A small masked spectrogram model, trained from scratch.
Data: 39062 training examples, 22.8 epochs.
Rows from block 10, named by matrix and row number. Rows with one number belong to one channel. Each number is 128 + 32 x the weight over the matrix's rms, rounded and kept within 0 to 255. All counts start at 0. Numbers have three digits each.
# conv1: bottleneck pointwise conv (model.blocks.11.conv1.weight, 96x200x1x1), inputs 100-199
# conv2: growth 3x3 conv (model.blocks.11.conv2.weight, 24x96x3x3, transposed), outputs 12-23, a 3x3 kernel for each
conv1.18:157105108118192103100110071155101063092141135117047149127144086138102148151161201128090098043073166104152176094134092086130089112123079082171132060105127098114124157151114098134078039128128138116122114126105139112101148085042080126187087145169131143166069126089139096060162095075147173100163038162082
conv1.19:178214158188179158110151144201104109094161126179130113099104126161156128167100131113129165085141099113125131167094106119175213085145149123164125120165095107102192123142092141116100127194106084154129119189126194109109167145095168163146101072167117079161146121132120094098204128116117143134206052115184
conv1.20:137170170118151144153121129074162126137143153113192133110130120108088139140139137156143145104099181106083161102099113074151083108168114157165159107123120166145171096050192083075127116182116083165088182130114143152097096120122112097158135151066110067197154147066063085165180093122094082082215183086126
conv1.21:129128149128100163090124166100113096090117129185118076135131119116127174171187152082103138153150108156083171222133102132134170171171158130146156164126164134047146120199161145173149113218155186111114096132170078083153169143184119138162163145168056107157064146138205116100138111201169113154168203128168
conv1.22:127120152183087133171138104061205154102128137137158203120138159161113141147127101109135131142156082116136138171173160122132102088147117143108187054112073114255085186174084083107143108188166112168105103113121120123153066088138187145130067137083122054078226078075172120056131112127172182166097117160058
conv1.23:132167096159133119132089089061133150117121134117143105174113190127123136141152123134092211105130147110142119121162121157110087162128080124142135154123186108100110116096067172161113146171153159085104140099085027067187081156135173081145146125071104123175187127151055144052169095126142090093154155078091
conv1.24:152158114130158158092110145037133168127151178093137172137134105070157162173007091101164103186091165131172154134068126152142097060155119140129153147107090151129102189140171135191130090164142119068135117146087136101137145185151091133255096046177157106084124168081070141058132102175106153134183245076138
conv1.25:085089109170140140117087194117144112067204138133102104175116144146134124121098084074110184183192125175129097143108103129145155097136107148145103138113111130112082138063101170224124158099115092106105129133121154158087152111047111134217118141188102096218145135206106163067121167062105118116092115119129
conv1.26:156108157063162047082144142155158138147087107113089118131141131094120107180137157162123128099136132112172125072138079142132129151182108213108107140077108061146100185144170093093091111154198094140081195076103113090074205125202168203117126180083143127102092125158060088103101130095072157136123152155128
conv1.27:151098092098169148082100194146177153062058145130067099140066146144125073160138118181103142152121126155137076117169155138066131176134139131125085182057103084088083145114191090130119106188103134119136150160144106076116112163129098134126112142153139101143131181145120206034058208127063055164088117124062
conv1.28:129118103132164109077118169120108124122110079092065113126146145134099103131095125148091172151113163149138119174104083097140069153111115156178183116071094097116132123134086104109135035130129101092123077205168115150129180152110104115148089255094118101140120136169117160059104056118133153136126135093111
conv1.29:144152186101103188165104152094148110187142196158149137140092138086142125167127165153149116115101083115108176115142142159119127182176134161143094145222110140115171120091164091207166147104123086184129115137108142169112128205131192098179138050113137127107083180070120197138114120139140091150090127137125
conv1.30:130153096152153182135088117116242169135134107164153114119146113207146115138151123083115130118099095102154087152217100131098123127145084152160140113126114132091039189121151084130159106022104131120150126059104102157129123112114163121136102176080110141104083096058046136071117092155079181170042104108059
conv1.31:084089108129098113130019168079120166128096128165103110121125188173100141093159123126169093112062173160100066126136050115186147124136070141138127184113172106171177121131130081103122092127125126129123150101134135117121167127148098133172087193138163132171181160111127067092124032140154117088116188097226
conv1.32:130130097149095101122142124192092119125091162133128084088111130124055153094116071113062132089121167140097094111100089077150107123121108059121150132136164128096145078072164181128168053084138233080097152065216119140111090158082129130169127079091118108136173074187132167067078146174140121075132118184129
conv1.33:166119083141108052112116117128107106086162111098127138167157117114153131083141109131097140165161141147130106169130132157150063151154164107130147129157131114067117177128133106139133112180074119110096052059206134189155111065147129131148069216189118174137180113025056157155128114145049167132106130149087
conv1.34:089108174161171126121149136119144085122161131085098127141122106135110179129088120119119208173127165138140222158102136076154108154146102116182069141137180125160156099129145152053111162187107093076115130112103113115146142073173116123223199117145101089143055102192103100152063095117185194127154072208154
conv1.35:097129193140174107178165081124132140117175123143158133086094147124147133103086159124142094123149132115121144094155099156130138129097221152200067165148151122044142092169141146157164084117138172146083106133111175082073192119143124156164112124169094146157084135096098117132168092124255026179108139154123
conv1.36:121125188181167177216130092123138192126145127150131134130106151114158147175132139144179161142120135142151073111158193168115100123109116119147054115134157172118162149093166131196074149116181173156110199141066090129210092124150137129096144095175113136107181090121164234150195099113164130104176115088090
conv1.37:116135128122161101105078168173073115148145074173096178105122098084113150106140126144142136114115106135075112123080052127152107117115110126123163132100103114203087166111078092100075133137150124146122144127104165105145105113169089118159142100154147129255131116096220087059155168074105142036156059130069
conv1.38:110133153111122174105106130090132118123148126110153154075162137134127107144143189073143092125135089084114114115132205122157134093116174130123149149129189144161108155074125096149118117079142150179132140115182147207147130121129225127083161192107110176176090126234122038233174108147142153083092047182145
conv1.39:184134157131147131183103176147107102153136125130076065100106128118112150136080216105118177153151094175064153153103147161127108117155183136080086139052133148129185113086078120149059122177189143128137185083144096110074113135126135138083096050159164145122149091124108109104109093181134101106164158109152
conv1.40:206106099085087169118181111121119083053122128125075166097063135116114097116098096112111092075096139154120172141088116109116133094089173107112183058113096176151175133160085134134098060152070103152192109089137100136113128066097103053177082199108153130132175142073069109244162189084102154145101125158149
conv1.41:116115139070083062112138129132156108161151158150147213124131117020158124093132126174115094097120155102076119097116117109162141080104121104057147182113090212116116121082124132116131179118077147195152175124106126136070148139151122033144128130142194147143082127209072101166166142198085095255143181088135
conv1.42:131122106161159117100111067070140164215105096119106149131118136121129093158133114108169182120086197146148130117116119066136140062077112143136176041098142122129122151183073073168179119094068163149108156165073051151171060088164161150161099056113061177134172145097100129177148115097171058141154131085089
conv1.43:101166154059152121115098104117100090129125151148110059122175096164196100172089138143134067110072144148126162120115123179169102202135117079087117132117113092197078092092168142192137164164062127133089139135138107113123192100133117157166104150094172112106057094061121119141121099149014102156112200091117
conv1.44:152071148097144077110139088182165143089083109144093100160172095078110158101139106075217110120151184151141115123129073080149168142163107108109137137109168117121145205136102134094113130117113157117122105159195124090155126148137110208059130152184194074175158110142127160150129075129111181128164148074149
conv1.45:136080135104199146174139125179130118137142087142108133173110192098117085095083077178092157109079165135138148115126135125127065120141122127157119150113105121151090187152051108126104128110139122079087154096107094134084156126140080099093085116131098072188119148072109141064106055048085133127137149166074
conv1.46:147105162131140140190075136087154106149172133117169145112152148136111086104165135160079132127127089142073097184158155094150150134102104120140115127118096114153106164124141117090134143139119179169183146157087181091141110163158143065201131087088144142149138153185157062124071116088191144224137088113156
conv1.47:149103135111129124082130120100159133117165120150144111156143104145155077092163096121147127136119129112086200107113106154124132161090147134108200112144135094098142127180137089119125093140127114197097109092098068093140093121130148164223153255053148188101080125040129078160129166090209063170095100170092
conv2.18:111148145133168131176124120106133115077135150126133128118143154178146121130166144112112149152100137117171115128119180154064074117163163108165150101137093125053152116051146131149129158153174171116182068110078182189158100130082144124111143079123143113134155110134109109106092126032117127119086120141112137138131165122114166115
conv2.19:101119125182095132178107105118097173125123174105096117181138133190116079116118105116078114155126125162131110165112107139108105121105157148143070137140127118175139161122091158148086092163165156185142080128082176096141137196118144129098116077164118064138122131121102168155087131071126160124146194140117106162082162127176121138
conv2.20:125174164160154108106095139101076124128119131106118137163120104169111118137149162133110118137162099111149132102163087155087074112112199059107113179171117164137142153125165087167133051096153092171125096072120138123099122124130181106135158149150127150090140092077180168121075131070093114146181161090147176167102140141128116170
conv2.21:134169125083127120110120124098136151113132117065119141133144126076125142137089146165148083145145101109182100142117174122059110107134087133125091146148058139068136087167152111080170129103081132214081153121090141143098116100110136141094053126086120124114161082122166186108124005083167111112123179139117152121134142137119106140
conv2.22:113112140162134105152132143158081184125145147121145102130128146115091123149186113169136129148148087091151119164032107147133090147112138116135134142120104163067161097077164170120128079091137101192092121155145133123105140065124091140121103117140163111110130156102073017104156082122103125086133176124114113102110107128149133159
conv2.23:151106150249126018172092131152139102125107106159106198164167115247077057166163136118118093245103140131189119134104123148152152144116107066163108142133153173100100131121114093172098126094145107092149134115142158148112101124125139106138149184107120208154087086059178121129112111163098110114165150142158127149070112120114130125
conv2.24:123143107153105080171125127097166114102142194131149130147105157124141025111110229062150136087103150150064156117136116174117104111164152137120124103180167100149127161111128152111124090133168174091142103088128132134077098127125056157106130126114080076141115133123132185172130142098119102109208114153120119139144159078153161089
conv2.25:143163155131124121137138100083160143126155118140095140109130128089101096098147190090114118078112151064120142111178139097163202146117102086095140115128151088107138092119114123169108106149154136098157109161184157126120108192117123120125170120142084193155167101083106140129150160134123090145127113147155159195147109122153119129
conv2.26:166170091144102133135091184100165183122097204123149164136148089117105102128106154093122143056101122170104139122090115134091107116170148123107105160136130125160157161094105104159175100133102116145132144102120184150140143142139100076066119140140103118161087120096107107137123107148126159124146102107119148130127122113128148117
conv2.27:186152078079131082137123113096154114066139135136156139076126138048084178138095088164122158045096144074165136118084113126109138137147124103169129167140106083066174134139096137094119142142197157135087127164085124106140166137157142122120103191128135132083113154135134076125153099164206141124091147119137201122151148118140134116
conv2.28:143147132080178166107138145108170145156102114144138118100138063144161173141135124129164127118119114151143130169098113099220146163121143105109075111126131161153163130131149121109170126070139115162142157152098106122124118151119126109127101134110132113160127114103157152141171179125117129115141057054114150103138114103120139140
conv2.29:128115113066156230135146137097145121118153133103074111103175094065150191112127149109157118077172140099075119107134126177133129128101113170121138067105131115136140117162166093093121158126087162062154124180104111090087085211157117109138121134136098105137149132090156146152147146114103085120151127149101115104154153122157144140
conv2.30:120101122105150104183132129085175161183155087147075103106114114106149197168104091128183126127132159105136146094129144145092145108131127165207110090103147137059167112166129120077147122177104212017144113158082163089168097077126142135130132100161139083144127147094065000130151086154123109088141151089103083074112120152148160140
conv2.31:120142170144104099116101150109141139117157116125144129124100102123147111141141142117117139143133130108129162148140154089110147136103094111057113104175154141084141169116141100110057088192146085211089093109118158139159155074112110134127130133096125045109139123123147210156117112092144146103148129154120162124136120135165123146
conv2.32:154148065018145244158173094083105134160172085112111118120147147124123111105133124168108105112130123156101177151118087134088191183145149101119146135126187086131128103127117116105129122144101122064094140112110050136130151160109101147131066173104156215136128065074163140141117166129155139178073096105098141181141094131132125120
conv2.33:138108161141134125094098119081125127130128097145121110167140102098072141108153133129164132146085132122166157127129151162170137134207132110165143107126145153076146096116137175133124069144100130090152123086102137149167148102139107089138092154131157000085099217140172057126093111132147141117135105114114124145108130144108091150
conv2.34:136179114157128139114122156091139123114118138131090097154154151109128144105173085117087110142126115094111156123155081121127188114094130116092108119121172156128112098122125134118132136151122119103161093133177106074109104146142151105115144094106100173141141074114123175166115214150060107143131129166147157171130102122155105171
conv2.35:090122126156172153113089166138149142097139176142100114130142115141094088147131114110084109157077144124177114172135155099110119130069129136040094156136125098199152110113108150130146103133059124112169125126091120165166069229116144109149137142139170157123114106120142162119109088105163129121159171125126124156130099121130136152
conv2.36:108165127175085109117127166139130083064153138143086137103141114164189047164069140125124153255138125087149105164097127113152066125125118085137112127140149138163134142117112088145105118160084090186114124150128151160151094160108109144090166106171127110097119100103111118140100102132104118050110152161135153179152129228131172117
conv2.37:187143118130089131110096136135102090115130156090148170138107120120115122127137186136098144124109118080147105153158195126091120133104076119155127137144136152131120092058121148136130137129158073255057153053113157143138193073113137142112159143094129168103126146108146118119116090051101089100137162132227135159109118151163137136
conv2.38:068097058125147150136112174132100122156111138110133138114177126112132091084077138101100139098126107100095173182074151103105113161085137125092119113149143118168173170175128135104203109087036115121175123099127175096168098186132127114111086133180086224155140058135160195110120177083155133124150056138132157145101058137139160092
conv2.39:104086160169142097106122146116149147116113158164125155129159135167123060117135110091132119144054164141158141095110055145083111139136189095115079107143114145103143133135125095170113123147132123137100108100120144164134120088102144170141153121116185070101122077124159167129150146101126148146124099102151128161138069129124135118
conv2.40:113156113145135152149145094140082112148130156111152104153125144085112134103139141140178153106138102149040128127114122131130153118035119119155154132108180130129128142117137120116074120046105100213105120085139152044109154149170122151122108085135136122124114185113175127214169069130119134107164066118133129144083124129141139134
conv2.41:095087125169144089146125132106165157123099091115164137081099140095106150110128144117156135128139121119093137097130078150153162118099148085071114152167117138196175125189178124025125111170118157079118098143156155142110119055129127162124131135098100044068129159119143134110112103098138082153108142108135084081141155140152138121
conv2.42:116117134157084186137154105149099093115159148094136091107141158146129102107119146148162127178141091130125143118126127127160163143129103147118134074147125140168109184214127117105134125120111130090155141162181112163096083108152146130140111130142087144107152115130131162143170081096100167102144147160167129125108119123134084094
conv2.43:186134161122078179074110149102124122146124124089152146132092112101168124116150137160127148068153121091137171085084148121100127116156170116163139200173117104083167155136153109120147155142078140186134122167105113124144191090132090146113132132123123104129148095145093106106164134117129128128090093102106117102173122146078158174
conv2.44:159128073172193093140094157096145125142086169116141151159110133187155141154121110188094119120098143136156104162092093085191033098112152150129112119147099098100176105120102157074087124171195086124117175108130134131148164118107110125078112135127104059137117133113135129136096126158201132185139063139105125168125067136140121143
conv2.45:103108172176085119144084195186124093128176076175123098108102134173123181132149134068162172093139176012186106138116140127122110057174123115128085122149146173040159146163156155123123128110095184114118090115086135186146122140137148124083144135127121117131118178110079132147097143115180092081132116137177181074109106146188167109
conv2.46:122152118124101166136106144164125123099177162097101095139137143082112119123150148115127169129124130121057113168137161148150138131104059169081146114095120174189154063114113168116127115157096146148126117136129144085135161178111157142110093121125115130110160112137103148125093108150113150123144133138120146139167165121168109144
conv2.47:088127123141070182117083136126061105123098175111172166098147089125085099168123155131108105142147099126104127159117095151132110143117135173149152105110105104147138124184122144090100113088079158092123099114126186135141096222120145094137109136099152139147156169125173109129090033102129091110168108142091136146123146114109164137